Weights of a small masked image model: encoder patch size [4, 4].
Rows from block 1 of the decoder, named by matrix and row number. Rows with one number belong to one attention dimension. Each number is 128 + 32 x the weight over the matrix's rms, rounded and kept within 0 to 255. All counts start at 0.
# q: attention query, key and value (stacked) (decoder.1.attn.qkv.weight, 384x128, the q third), inputs 0-63
# k: attention query, key and value (stacked) (decoder.1.attn.qkv.weight, 384x128, the k third), inputs 0-63
q.71 [138 132 125 134 125 133 132 149 128 112 117 123 125 146 136 150 116 129 161 119 134 126 127 142 112 152 122 139 119 133 126 149 129 121 105 142 122 106 145 136  99 104 123 122 139 140 126 123 136 131 123 141 113 153 120 132 116 142 105 116 135 151 131 100]
q.72 [148 149  78 132 117 169  96 109  64 146 112 124 130 103 132 123 137 117 161 126 153 116 137 137 107 152 141 136  80 157 176 140 134  50 102 155 119 126 180 128 114 133  55 136 101  59 122 147  91 129 110 126  71 127  73 110 113 105  53 122 132 144 137 146]
q.73 [140  82 113 137 100 131 105 106 139 202 155  32 156 116 119 125 124 124 147 118 171  69  92 134 140  92 132 121 186 118 121 113 125 189  59 140 162 144  95 123 146  56 132 121 131 118 180 163 135 120 197 146 120 158 136 103 154 106  92  75 121 165 147 124]
q.74 [116 125 139  92 150  79 108 158 170 135 141 123 176 153 136 107  97 182 154 155  86 113 146 135 125 130 115 106  99 159 109 131 126 123 125 183  66 157 116 135  93 106 104  87 157 111 117 143  80 179  84  39 178  92 143  40 107 167 143  99 163 156 109 111]
q.75 [135 139 154 146 154 118 113 100 105 116 137  78 138 173 148 123 181 149 102 162 129 125 134 103 149 106 141 135  95 141 133 149 125  89 125 145  77  61 139 141 122 132 152 144 133 121  95 109 154 135 117 117 137 131  85 122 130 147 137 160 118 156  73 174]
q.76 [145 106  95 101 109 109  99 151 147 125 175 121 144  82 133 138  77 132 112 121 104 151 166  83 120 106 120 147 142 114 115 103 132  59 155  75 159 130  98 140 159 151 121 160 100 135 118 136  99 115 130 151 127 110 145 147 144 145 153 130 125 160 128 111]
q.77 [114 121  98 151 117 127 123  67 132 165  79  67 157 148 130 127 164 139 126 104 126 146 156  92 164 114 126 191 137 134  79 128 134 135 144 102 106 119 129 158 101 109 109 136 116 119 138 124 118 148 119  75 131 145  86 137 108 141  65 126 131 138 121 160]
q.78 [113  90 154 149 119 136 126 118 154 124  98 137 124 172 120 155 127 150  89 147 106 103 145 108 121 104  87 122  68  71 168 142 133 173 170 127 122 163 156 146 150 124  80 153 123 184  94 138 123 162 109 176 105 118 134 119  59 104 121 164 126  90 115 140]
q.79 [135 104  87 126 144  93 119 153 170 131  88 126 128 142 123 136 116 131 132 137 102  91 130 118 119 132 136 136 126 121 117 152 126  96 136 141  96 146  74 135 156 148 117 146 119 130 118 100 159 159  92 172 145 134  99 138 105 111 102 136 116 141  90 121]
q.80 [128 168  81 111 125 127 145 135 166 132 105 148  86 130 143 151 127  93 115 152  81 168 158  87 114  98  89 123 107 103 128 180 145 145 128 141 124 108 145 146 189 128 117 112 124 106  88  95 155  85 156  96  87 105 180 116  58 118 107 115 130 109 163 174]
q.81 [109  84 150 111 110 217  74 140 228 182  71  61 173 191  87 143 118 135 115 128 107  27 111  89 144 103 149 138 113  71  78 122 128 201  54 111 199 121  80 132 137 117 174 175 136 151  63 178 223  87 131 191 109 148  95 171 142 142 129 152  60  80 129 124]
q.82 [132 144 171 110 160 124 118 145 153 156 151 146 118 124 113 155 100 101 114 114 120 137 157 153 134 128 162 138 157 106 124 123 129 140 134 119 132 147 133 112 155  96 116 131 120 141 131 155 123 106 124 119 146 123 151 128 134 130 146 143 145 140 105 126]
q.83 [135 102 150 127 154  64  97 105 134 146 169 140 140 112 159 143 159 159 120 140 102  86 165 120 190  88 112 147 141  95 133 133 119 172 150 128 124 112 111 130 132 134 211 126  94 207 139  83 198 191 147 125 176 116 153 113  90 122 180 121  82 123  60 131]
q.84 [128 124 104 149 130 138 148 110 104 122 116 128 127 121 112  89 171  81 147 131 153  89 117 126 133 113 141  98 137  90 110 139 127 172 124 162 132 124 168 126 146 113 165 121 126 145 155 135 116 115 152 123 124 131 125 102  60 133  80 131 162 148  89 126]
q.85 [125 141 104 146 133 102 129 149 133 138 121 111 139 104  99 133 169 110 138 101 131 112 131 109 121 126 130 153 133 135 145  96 129  92 176 114 116 136 132 126 108 124  77 114 112 144 164 114 109 137 132 163  98  96 120  99 195 160 132 200 149 107  99 141]
q.86 [115 147 148 142 119 144  96 139 177 150 171 121 112 170 105  98 191 142 137 120 161 118 173 149 150 118 108 150 101 133 150 133 129 125 151 107 126 119 160 152 118 213 143 165 129  95 151 137 119 161 123 112  79 119 131 141 176 125 146 124 136  99 112 130]
q.87 [109  98 139 112 183 106 141 150  83  90 105 175 104 127 154  87 107 126 159 119 171 184 126 131  62 166 114  78 109 203 141 127 150 194 108  59 140 131 152  97  29 110 101 105 161 177  99 129 148  74 113 130 131 120 123 169 196 108 132  91 130 151 148 125]
q.88 [116 145 120 135 130  90 136 140 108 114 114 105 107 167 123 115 205 129 127  84 125 145 171 104 190 144 130 169 132 176 132  95 122 122 143 114 110 184 150 145 101 135 103 153 138  81 131  99 152 125 109  82 131 109 143 128 161 153 115 188 151 114 164 175]
q.89 [124 131 161 144 103 149 155 143 110 121 135 129 122 130 140 102 119 113 117 127 135 124 114 161  83 105 139 104 104 118 161 140 128 137 153 110 134 147 139 128 133 121  97  97 124 137  92 166 143 114 133 130 125 135 139 148 127 111 155 123 131 117 117 150]
q.90 [132 133 112 142 130  94 155 130 121  94 108 159 111 142 116 129 107 143 134 134 134 151 134 146 118 107 124  97 121 141 134 155 131 104 134 134 116 128 139  99 147 107 126 111 137 106 109 164 111 101 144 107 111 181 126  94 133 119 124 148 160  98 147 145]
q.91 [120 120 134 149 140 121 122 135 125 118 141 166 160 110 109  76 119 122 141 123 130 124 151 142 123 125 151 123  87  91 114 134 121 161 148  91 136  61 144 130 131 101 126 178 122 103 108 147 119 109 124 153 147  72  83 110 170 142 106 161  92 141 112 117]
q.92 [110 156  68 153 133 176 119 118  92  92 108 122 116 178 131 109 110  98 118 174 110  84 127 184 116 141  91 140  86 101 142  97 137 131 132 110 106 159 120 148 140 110  98 148 155  98 101 132 114 148 132 119  74 186 177 101 105 132 124 170 142 118 116  94]
q.93 [127 163 139 126 135 153 125 142 115 138 186 112 120 154 104 131 117 111 119 104 123 124 107 145 112 153 122 119 146 130 129 118 138 124 137 123 129 146 125 135 140 129 121 146 160 129 110 128 156 125 133 126 135 131  93  93 136 127 120 122 132  94 113 131]
q.94 [135 140  97 107 108 129  91 151 132 123 119  91 112 144 147 119 143 154 130  91 110 131 124 138 155 121 111 177 102 123 125 116 125  63 123 138 101 150 120 192 136 186 125 124 133 126 104 143 147 144  82 146 139 132  85 100 133 137 111 159  80 115 124 160]
q.95 [123 112 152 161 138 121 142 135 164 135 123 104 119 109 149 157 153 106 129 170 111 110 119 127 114 151 123  82 121 116 108 139 128 137 141 153 140 103 132 135  98  78 152 101 143 161 131 160 164 123 143 118 100 123 128 125 141 130 132 127 111 107 100 135]
k.71 [135 138 126 151 168 123 144 152 170 148 112 138  89 132 150 117 128 111 120 123 152 115 120 111 127 163 145 134 126 114 168 126 144 152 132 198 138 146  95 135 149 120 141 138  97 117 106 144 119 119 112 144 108 123 139 153 118 136 135 143 165 128 113 117]
k.72 [136 164  94 145 112  68 176 142 107 109  91 164 131 127 131 158  93 158 149 130 130 124 159 153 189 131  86  88 128 208 100 167 108 159 164 131 136 100 105  98 124  97 113 118 104 121 126  97 114 114 141 170 104 104 166 135  78 150 163  76 160 125 138 133]
k.73 [ 99 117 158 119  89 179  70 139 103 152 161 111  96 140 141 141  78 127 124 147  85 131  97 107 100 168 110 136 182 180 102 116 100 230 182 149  49  98 123  77 150 152 151 141 102 149 113 154 114 133 113 125  75 128 117  80  93 139 105 145 185 130 108 149]
k.74 [190 173 122 151  92 134 192 119 169 188  38 119  83  96 101 161 151 169 139 119 135 122 116 108 173 131  87 142 114 153  91 133  68 255 127  37  67 146 147  54 115 173 196 214 105  71 180  86 172  65  96 171 135 125 163 125  84  52 127  75 113 184 172 172]
k.75 [ 97 146  92 115 123 159 174 106 118 136 105 145 180  97 133 145 118 182 130 115 108 156 114 120 178 117 136 124 139 134 116  71  92 127 143 141 110  93 115 120 132  82 143 157 140 130 114 104 106 129 115 112 161  93 134 122  82 104 142 118 100 154 129 163]
k.76 [ 86 115 161 115 138  76 117 123 143 169 160  82 137 135 103 118 172 152 125 133 116 113 167 188 155 128 100 149  89 155 158 146 101 148  67 100  96  74 124 149 108  79  80 145 172  59  62 129 168 111 113 122 111 128 154 115 107 144 119 122  51 184 156 139]
k.77 [131 172  86  83 115 163 138 100 105 157 181 143 146  88 105 104 122 122 147 128 145 121 109 120 133 118 158 114 164  98 141  88 128 169 128 178  70 111 157 107 143  97 125 129 114 122 126 157 116 114 129 116 150 119  72 150 173  81 129 112 153 127 116  82]
k.78 [145 140 149  55 118 190 149 125 102 134 157 147 118 137 111  96 161  80 136 126 157  73 106 127  61 141 174 144 124 132 141  67 154  84 124 159 162  69 144 118 164 112 139  59 117 139 121 135  52  92 145  75 105 125 138 168 164 157  92 138 175  57 116  72]
k.79 [147 120 133  80  73 175 117 157 103 200 108 145  97 112  99 110 178 121 151 123 174  91 134 104 107 108 118 132 121  94 114 113 131 176  77 166 120  93 134  89 164 105 136 130  75 158 161 119 120 140 142 127 129 147 154 131 154 145 113 161 125 115 119 116]
k.80 [169 119  99 165 172 187 139 106 144  94 113  99 128  69 132  73 141  85 131 114 139  97 153 126 108 117 105 129 116  92 101 107  80 133  93 109 129 130 157 134 138  81 111 143 107 149 205 131 113 116 145  89 119  96  66 129 190 126 128  95  82  91  51 106]
k.81 [130 150  91 156 143  65 121 138 178 130  56  65 124 146 145 137 137 123 131 142 124 150 118  93 136 151 168 149 171 125  74 142  17 255 173  97  94 104  84 127 193  45  89 178  96  93 139  72 136 110 157  32  69  67 130 146 117 116 154 114  90 176 193 155]
k.82 [115 145 105 139 127 155  63 153 180 126 113 149 141 126 111 153 114 127 116 128 141 140 135 152 125 149 112 135 159 130 136 134 141 103 138 117 137 126 118 123 130 139 130 112 147 127  98 130 133 138 133 151 100 168 126  83 114 132  80 116 148 129 130 118]
k.83 [135  83 121 108 149 226  42 124 142 153 155 150 131 118 136 103 108  69 132 108 186  54 110 102  10 168 169 165 130 102 187  72 139 127 127 169 133  99  94  74 179  60 106  65 120 178 158 103 113 182 177  47 121 121 137 171 139 154  46 113 144  89 116  75]
k.84 [145 103 127 138 125 159 126 144 113  70 160 162 109 178 112 116 162  98 118 123 123 111 116 128  71 127 142  89 156 101 136 134 129 107 140 106 170 154 110 165 173 123 211  71 129 193 107 158  82 115 145 121 123 106 109 144 189 145 147 151 171 128 124 145]
k.85 [ 94 144 176  74 152 128  84 143 159 137 131 156 144 106 147 156 103 192 119 165  70 108 135 138 203 108 135 113 121 135 142 133 114 135 150  73 103 118 105 167 137 136 124 112 168 103 149 175 172 145  78 111 125 131 129  74 132 172 129  90  91 105 164 125]
k.86 [127 123 122 104 131 102 110 104 170 139 118 133 123  93 117 145 120 125 148  95 140 157 110 150 100 155 122 170 173 120 133 162 113 141 200  89 142 108 111 100 140 113 127  97  87 162 160 146 156 165 152 136 113  99  84 124 140 101 101 165 113 140  52  82]
k.87 [125 229 203 186 146  75 122 126  79 128  84 131  73 147 137 156 115 171 124 142 114  96 117 110 183 106 126  99 137  92 124 179 202 133 108 202  91 238 145 167 106 147 144 151 150 101 163 113 138  84  32 176 161 136  83  91 164 108 177 158 120 203 193 119]
k.88 [123 141 135 127  95  84 174 155 146 118 142 151 222 109 164 171 142 149 127 148 103 151  93 145 161 130  54  96 156 181 157 169 113 126 149  24 156  68  97  80  61 100 142  99 151 156 152 130 196 138 113 166 181 116  86 105  90  83 140 109  43 144 166 144]
k.89 [115  91 169 144 149 119 128 116 142 140 135  79 129 131 114 129 168 157 125 117 111 138 152 140 167 140 107 156 125 147 133 114 128 124 161 114 144 101 137 118 161 152 117 131 152  90 128 110 122 133 134  98 106 114 134 120 141 110 123 105 191 111 155 128]
k.90 [142 109 160 120 144 177 162 128  90 120 137 104 111 168 136 148 140 110 125 120 117 136 103 166 116 140  88 129 135 127 115 137  99 154 144 126 149 179 125 146 125 188 141  74 149 164 107  89 132  94  96 124 166 134 150 142 130 129 135 132 118 124  98 119]
k.91 [101 133 142  90  58  57 112 190 176 129  60 113 126 205 123 107 161 146 134 116 116 129 138 146 175  84 181 153  94 150  99 138 120 103  50 147  73 116 116 184 190 102  76 123 152 134  78 143 108 143 154  36 131  93 121 153 120 186 145 110 125 136 152 166]
k.92 [152 100  78 124 133 109 148 155 105 151  83  61 133 151 105 138 168 147 127 120 135 100 131  86 192 125 142 178 127 123 139 136  47 131 116  99 177  59  92 129 161 147 129  77 132  88  78  79 122 151 214  82 128 133 188 141  89 161  99 193  94 135 191 171]
k.93 [117 100 130 147 135 117 124 171 101 149 133 150 121  94 155 137 133 141 119 118 124 148 114 117 117 138 130 128 123 131 128 143 111 118 174 104 102 110 139 113 144 149 116 131 126 133 122 169 121 160 154 131 120 123 128 102 126 131 129 149 133 132 100  83]
k.94 [110 186 105  77  94  91 142 117 148 157 141 165 111 115 129 136  80 125 136 162 134 114 113 131 108 139  82  93 134 139 138 112 122 165 143  84  73  78 101  45 169 126  85 154 109 192 157 163 144 181  83 150  52  99 147 110 112  86 125 139 109 109  69 102]
k.95 [122 109  94 135 131 135 123 113 119 145 128 154 167 129 128 143 131 147 117 118 143 139 107 123 116 118 172 146 165 132 137 106 143 125 135 116 139 101 114 148 140 133 114 102 119 127 161 131  75 101 119 128 119 140 124 102  99 159 166 131 140 130 163 131]